Weights of a small contrastive audio-text model.
Model: 3.05M parameters, mfcc input, encoder arch quartznet, encoder norm batchnorm, encoder activation prelu, encoder depths [4, 4, 4, 4], encoder widths [96, 144, 208, 320], text encoder width 128, text encoder layers 7, text encoder norm layernorm, text encoder activation gelu.
Training: adamw at rate 0.0026, batches of 256.
Rows from block 8 of the audio encoder, named by matrix and row number. Each number is 128 + 32 x the weight over its row's rms, rounded and kept within 0 to 255. All counts start at 0. Numbers have three digits each. After the name is the row's rms in percent of the matrix's.
# short0: shortcut pointwise conv, stride 2 (encoder.blocks.8.short.0.weight, 208x144x1), inputs 0-143
short0.98 101:143121119184151107126090146088077106146169140119136137078136126144189161173143172109121122164105099154178090111101150184171079115145150108099113133152144146049171144149101152092071150126182112166149120148115117100142169092132083206126119144094078075128063145138121098085099162127149162173162120155153121156123085136097127113155132153149074110080138131157104136139095115144124153126151107120130129000139124169086160148128049127147114
short0.99 105:113147057147145119110000130134137132115128152123044217088178154157141144137169142103147111125133137136102125142135107129128121131145126128076120131084130128118102087109143151135106133128091143125131122115109136136129095150137147115107140136135133139124109143107155111133117129157113095096087105104091114120121111099094110148141113137112151131169131087120112107115107114119147120150144135090114115131123200156107108222153152255121122
short0.100 099:111170125076111104109159154101131133115101149149161110056144094131097127135125243120129120121132168118140148114133125105113099106117124150143106218103127114114185153108121146000125134184150110131091168135156107106199144092112145123154169251131152141118109124086073106129127118125104132127137118146103166104165133121152138119136090150105122131111231111084115118152081146107100138127072118167134114156160185128167120115138135105111122
short0.101 095:108115133131128111111186122141246054155099136176160149098073076116118085142082132086137096189152133093108120119136169110112122111165095135109163148134126168174135168162090140102095129099136113120078152061119122076148071182173132108164074138109157165144200066130113174097110084117164110173131126118105118099104090139137167153133094092129136141195142144132110125148135126130111140080074099159137134143133061124143136103155194089130143
short0.102 100:168114144118145149122132090117122107150110086154169125133123130127097099126218118118099129114159158126141137126131113147127122085105125203072106111118122118119105083192114134161110120111151064138141165161109141098084146111084127134134133168159167112171134152141119126126133109137070177110145126151145120188118089106197090144110110129255224127134129181145133102152110155114139120107134160153143180123145076105124166150114127117206113
short0.103 101:137122146161075134116107133116118125166126138145137121108193144103101113159193125188164135133097149131108141138136126198168121105165160122131128133094130139102114065140128211138120142113138118147143173152127160103116134077117011121144139105113078126122133140144112106144145135167126174165181104147106157176098078155084108103119127130225129156120114140182130153165115058183107121162163177152113191068167106163123183154081107126131063
short0.104 102:119088094112142095148118133100120121013096157091068150128105140036106090076159142161090076142117182096129038124070142162119118130127091103136109160076120107110152086070132106123155075147142205129119152146106098121130105147167140115119125113050110156156054110121141148130126123113104122054113147136075155089060146153138096130128125116077111119131125118126132094141093150163101093090106130141128128130146099164108129144188182145125114
short0.105 097:160125175115104059116171097176130068105094155134108091133098140081118135075115158084118114109126102100139180151112102092127123126163089117148113133116109097126163109158144141140195100147102122121135192088157117138176148098140166099058137152184064229094136127120087136139145141128146147017137115144103124124112152179164165145167125139094140146089134147132123124137135161127127106097148126199138133165131145125079152107060226097105135
short0.106 099:058143102154167120154121103066214153117131142140139180142121129120176115123103136101092102175153144118103098112120189124113133078134161119068122181114114140165101128118113116150151109108184122106137103107087084149128156175190120130132072090123155136129166065138134239107096098094109108151100174158149108126114102160112139155102104065164076162162130137124148118099153080140100149114120168117108188132156029135112074139177159133129108
short0.107 097:148142124144151157190155169111112116087128157137175152109139158150141146127114132143130145075119126114147210201156120108117116106082101148128101119142101099129106111083147133113172131139121080122120123133138120140160165145023124171156133181043142017167126088094100117125118141138150154110091043131133099121163173141175129106141080114103145201154137095158208117150113123163132145167096142161134110129116107102158151165120100172058108
short0.108 102:156135082146136116127054137174051087066182162130117104117103090132150183141101118127071103120155145128110137144132128181128170102121153087098203097152127181070117093113149108090144149097138092147095133130105137136068137184090133139091147113139150082119091137152158085048106121133152131164155132111100146139130138118092127080113120107075042135105110071121058093147195074074154110109106151149090142113112109129124154099153061128135126
short0.109 102:125125124189088141130141065151099125090154145112150124144091161092135151155089140107104105167068110167152070157143070183154110098088100105133134121168130106125135134085105090113132054126149133158178141119064127083109122116137078153091128143096094094103112084169140093098088159150079167094105119136150138100041146161123162102122151121045105129069136086164099140124140134124113172122160111164096117063090113135069192061090100133110107
short0.110 097:075127086171110127117085111137118145145251074087125169146118110104149157116086094194162131126136174156093108149072142160118126129169100060062134140160104143098110102182146139152124140134120147116124092089154171095109117195144131087089162131103139123096157017173139121116088139116157157081136246142113135144138133107114138106155137080132123100141138113149098133130129109150130094091122147085093174139140116119141118090086124140159150
short0.111 102:129098152177125146158093132079144055128102120135151160079136123162174090191166135095147109116089123113119125088137066146130062091097133111116112078109143151117125106104099116107118130116173076131170116155126100127119134058087027207164123099075100109087155188099108088087097116131089132122120083161147157124116122151110143111100137109144099144131091072198158114126123099110076115115135145120109128043092085107114150175076099106105088
short0.112 099:101164120132151153125143101133076134151241118084158118127116128107154179136088137118176149153058176155108065114137115079133109065144097060113103117213171125114125162099162134100175112119132166130135103120105167151145114142117110170112123098084144091111141070158129103094117182091105151094115174152111166112118170157110168062138160106150115211134102115125104176185131137115075109082136124077114113100139091103144157103085106112154154
short0.113 101:125107115091109150126117105117086108144136088113181074141116041158117148141097167129124160073084106147121057107088072121142104181137125060148117097115144060106172166136155107160112183124114117130102116148075124081143124099120153183139138141134152108125075151136094070112089122122084119166172122133134133131109153097143096070122108112121110128101110195122147190087103108107105106047155127100136102114113108137164113204085051105204131
short0.114 101:132118144130130096086100135140130155102104142120143132163164103164133130151108166059083119105093072100116140165130174160083193132075163116080169125112163164106112107118146049116074151099111109082069127131134128136113108176150094101116051154144101103162117162144119130124122099086142109157138078092074144124127127140091114107096198170084089102137121093112114148079190085092154099132092192083147191112177137134059131113209119130138127
short0.115 097:129151144093150148183111148002125158121104149143148101146105130118101114082141144156151158105132158132135151110135110108159152132119119129173121138109097122111129095112080138104136159118111082132096101131120000132192136081082112184173123131107154113100112140159099099112131142112073175120162099158152145149143173139149099123114078100183124223117097101102200170149072134164122106169112140145131079117076144120169142201144099137154108
short0.116 102:061181162157125143108127109117099111112178083107150114144122136123081147100116159112149080071157153166089112113119106132118092162165110144135113177120059109103182098100129162108178094232096133132087112102187117084156151128158186134144163137119126142087115080151074113149125116133092144110104175109077144109115166059111116160168079041149148150127160157140114152120091153122074087142102130150093084169127085113162085104071146127122097
short0.117 094:158111145119121159118121112255115166115075136157087079170108104126116114144081127120127130079083080108133124160140147126118150078098155159131123087126110150161087097157192100084138133112105100122120145115118210152074127117113133108082138103122175119139105110133143083128172087167217116202127094108146097086114082116165106084118101124088083067117143144116086147128184062078111141126121089147169136187119105162121131124140100158106141
short0.118 100:198112141156101114100138109161120185149109116061146127165138121100108112124164126107172158109199157130151142097121147109110130153120110170118120173151167173136120095201096138056118070168118071129140199131157141126151138146156132069098168202157138122149126140115144140109176109142176112156092152119142117127111106094175124205153174183182177069102206153144099143109158108158140128145111163136145139130184153087091140112153137127194162
short0.119 101:098136104074101118194100121000133106145150151079125127142143156107085113121148132115094121151141130111141112098104122090128143177136128100176123180118121143174164126068110078095104133111136067148147141139125000105174171076119131118131090114118112135129152112117123170138122116146026115108117101173163123109118122072171132119091129131137154136111102117096203115134071131149139156142091145134114085099100137115135152128130149131118085
short0.120 099:161055079115102098101123142158143145121131084002136140094153119121104119089132022152120121085143132125102137115114119104116063194098096135091144109097156144124100123190098126187092079117091134146109152133130145100081078129161168059116137116147108111155115140096114125170148123106160098137122131117129112148139135058089105125174191172110150083143083166136121107119111165149170082152090159123071155127109149088118119172162142118141180
short0.121 098:133116170096075118102174069179135053163084104102104073133092122084080119074107074136094141117114136135150159144140108115134143044114092107119152092113119070135094120125168109133119132088104118140167196103155162107116126123155076108072081081167107216143146114115132123106178142149167109039096143163097151153096106131143188122107160144108122141103094095149109103146174111120128118102155147127114150103079103133109170073116195085117138
short0.122 101:089131149066124137133130112152068121152083130114132062175124069097093105142146138100122109060114079113116129108170102102082140123045093163149135133102120124125130134117108082085141146149092101055087164138090148097147111119107141105141106155113152085149043134079170074167147077110127103165107096065091079063103156122140107122121125143180132085089138176110166124109149138102145141118112174095152148157165133067154071114142080107161076
short0.123 098:099137111108161116137101103135123223098102167084093124144115122206117117155110117123152158144124136125126086121092120150142144033125127101115174130155130098154125119090158133055142180106100122124066135122114155186097109255140088098144131136133161093160129120088116119108161137115143113158124069116089126152175088149102087122106147137095099149145133095092118158134207114062134118107098170057118134135126128113142113131194104126101169
short0.124 102:124117123109153102149124083091093134132125090133103105136160101081116163100113114125127185101135146108087109099137161076103166130141122107162145121144096097138116096159126125094121123129076058051094158100058069124171102091133139138077167089153085149064099147103160146116102116097106122135174098108157092174110129140144096086117170185076091090090140105094121173049171101154165129085079155150207169112129181071082139092135107107110138
short0.125 098:169151189142128125126138116182089094128101133129111082105124118100127168098130120156092169062168145086109217151160123142089107060150039131173135129100112124111144098131170158048162106122091123087136130108218128129111153119158101103089106120162091201117107112106113100089157109134151147106107163113163131121113193119105125103147167182137133164072108094183156061119134168113135091148105161141123169165109122138105151131100187084120119
short0.126 099:117138152156109156151147135103051223119120110149127082161162153117114134157151099150135158156093131160147084156172149129147139105117153159145121118141159130150104111100075131110198080136133097116115133174130158169146134139072132151195107092087094037132076114154153094143136155155100171134181099140139136143091171178105098096141115129152117202074160125170158182179163080169082128158131166143142134138129131103147160192129047155164126
short0.127 100:097124149125108152142129150120118161139128151151139120172120140117093133102128120133128129133103208118142148103126140087135115111136128082087082126142111139150101150152111159103143081141174144103138132155124138166144068133097070151136130106089156136038130083159106132113159204007119163118091144224120204132133131138134179101134096112105099189134087071148127171176113118091090100113139141076091104089127119015131161138114120118125136
short0.128 099:105161131180153132131134170092058085081149142135144105126127148083145144115135154099159119129153097111140106144181137128138068084114166128123087173141158139105139125099092159113121122121194143134161100154116092091148176072092102171177101111066059034116076139152133101110087138120088142183105117147132103099143157161072136123158122147136102163077170089161105089164087104158099150154132097103119087143171087083126156122097035153145079
short0.129 100:115094167104092147085115093255140130150096118142124138153120076104125123116157157148155108103104134107115146122124163150120134142092105112120151127091127121106105101194145140058130108140093113106093150098144255118118123147079137070125150141111140133129158094123150111106160147098240149119140092150074154122118133101101151120157108084085124109128165131135101148137147118130100089126104124113156153152166133099129109106150134125082089
short0.130 100:117096115142102103152098097153114117150113140068112129142110143184094137142135072133076153126099161140133148098122105148180150080122100109126157095116077162127118122129159124065136169126087104169149183111139177160077125136136040111131120094136129177119144139103134114081148176127117157089084093213146174147151155090120146132091130151134145128108085040163097084147196099107159117135176157123067139083088111110133189094087157144043145
short0.131 098:124071083147169077166114119118168142099103162109093174119099073163093115081132125101102118162159137077139129107117138112081145140094123151111168116075150153178100161154108101118095109105056118112099129138092077149152132194198128150144157128138137149190137092111153162127120098122116085097047188069132061097136140158158067208110148076126128134165110112102129108123126117160119123096080167125124157174166105123084099144175181169136139
short0.132 100:107131110121179108155119107089172097109103192092132182153173138113116069155164163060108078120103128091128087095087104118125129183185090121100106098126165106186116074147131092156135106142092135125101094094107130149144105149125199140117149145090168156139153158157102179177111134127119130171085072139100155095055140110114085182179140167094168106191149186120180137134118202091109098151117134122144144145109130134083093179143155171102142
short0.133 101:147145128162196096090152084110187116118119124111107168079119180126138120116154115123051096101131174070136117114123126169124080132160133181088160132145175121134124152154088125092148035158159119149127066104143125096100106145135095153080105143103159164118177111137076157106117137103141165170066152184102131132126091129133168149174121144127172111170096147175129091122121151077162085160147116152128161059088048092074149133165181122114097
short0.134 097:156072102140115146140110182123140139109109130143117130128161134120106094129133117151104108118104227106130159128111121092129103156128128096106095121108134142114137123189114120059147096195182097110089142160116127118125096138072129100118131137115173135069136121115096142091121210042088178129087120224138225123125168088159171128161130134082142147158141132153102148208150176093103112102109133088116124096137157041107164127097130114108101
short0.135 100:089139144099140078089142147166164074125133120144157167146099128099158115110117109072199085113162098071095139143119119096074125143110170119076088175126063187083098086116102099160112135123167122085160085157119152133152120107123168107150095107079098086094139149116095098138061066105161090147169073067137047150131145148101123151165071055142121111152159093064125140094110154144095120144083127101122095161123106118097101155153126154104127
short0.136 100:135135171095127136132099058131078145131111111117095084111163113105161168115110129103079117138099087136107199171133125097141088090101057087146118142104116069108141101094128138083127123138097159105127121077217103100118170102120063116097115149139093184106098111102116116080146094113121125150086138136132126138118164106098137114066121140115148178097089041136145116138109129129149127145135159073133181133133174187087121130082179051047084
short0.137 107:095134120152154154184101138000112112147148162121112120137167175163151086146123114100116146139135119146144120109118119110160138141114104115135123125117102119132162119107121107151092141121144151132126125115141000182160134098165117166141103112116127145116134168140126159116133150142084107153112125164197113173157099127153104132071136102160116115116112123141167151130118095155157148153132156134144122082076151125098170146109130127114162
short0.138 100:086113135132086109104119159135103155089116127144123164136129108145106148186132151132130163199133135121251134084127122120096120149098123115129077130133234116168153101137103132109113081141148104118225162255115147126143115118134113133105055134171120128163121149134107129157156119136106103109135158166109144082122134160119144129162210083104163118127095126138132121136144123123098165152160142135134155130180103094078148112104137129148158
short0.139 104:093141133117124138143120104131144125168120109134134150103212155083129072102148155136162083097090159102067080137114110132116058191179076143090072131124090108143112122129123154170156106137118150092081105115130157122119095076112155086108092078070109117094151192053164098160139131096095097157163057164117135114084167132064127135146077114104173120166112169177163153123060176142108121139123121112154103155089159096121107149135137163120071
short0.140 102:097094115078190077127128107103150161077113111149134137155126102138150106077130135143069121114124152080078073136088207169090178095135131102020110176117123160081094088189113162160112157099140084111065119071082104152102104155089143102095098146154132121116122147155118181119095112114120135143144166139066099116131075160111107126130116159162141152139135170117132117127164131124124078094041138084152181126106105115098095121141116104118065
short0.141 095:076151159136130117109202118156082127094217106122159112133180128091139155131108099114109125152121065077151128170155191067113110097075158145105106143215142139134097147103047109122105088150156156089172098119145151111102142129108113170107113106056090032114108084158123147126175092139147123159064161109114093095119095140099153091120169140099121092125137107128125085129108087144135126177107144095120137133191130122074131093121084109137107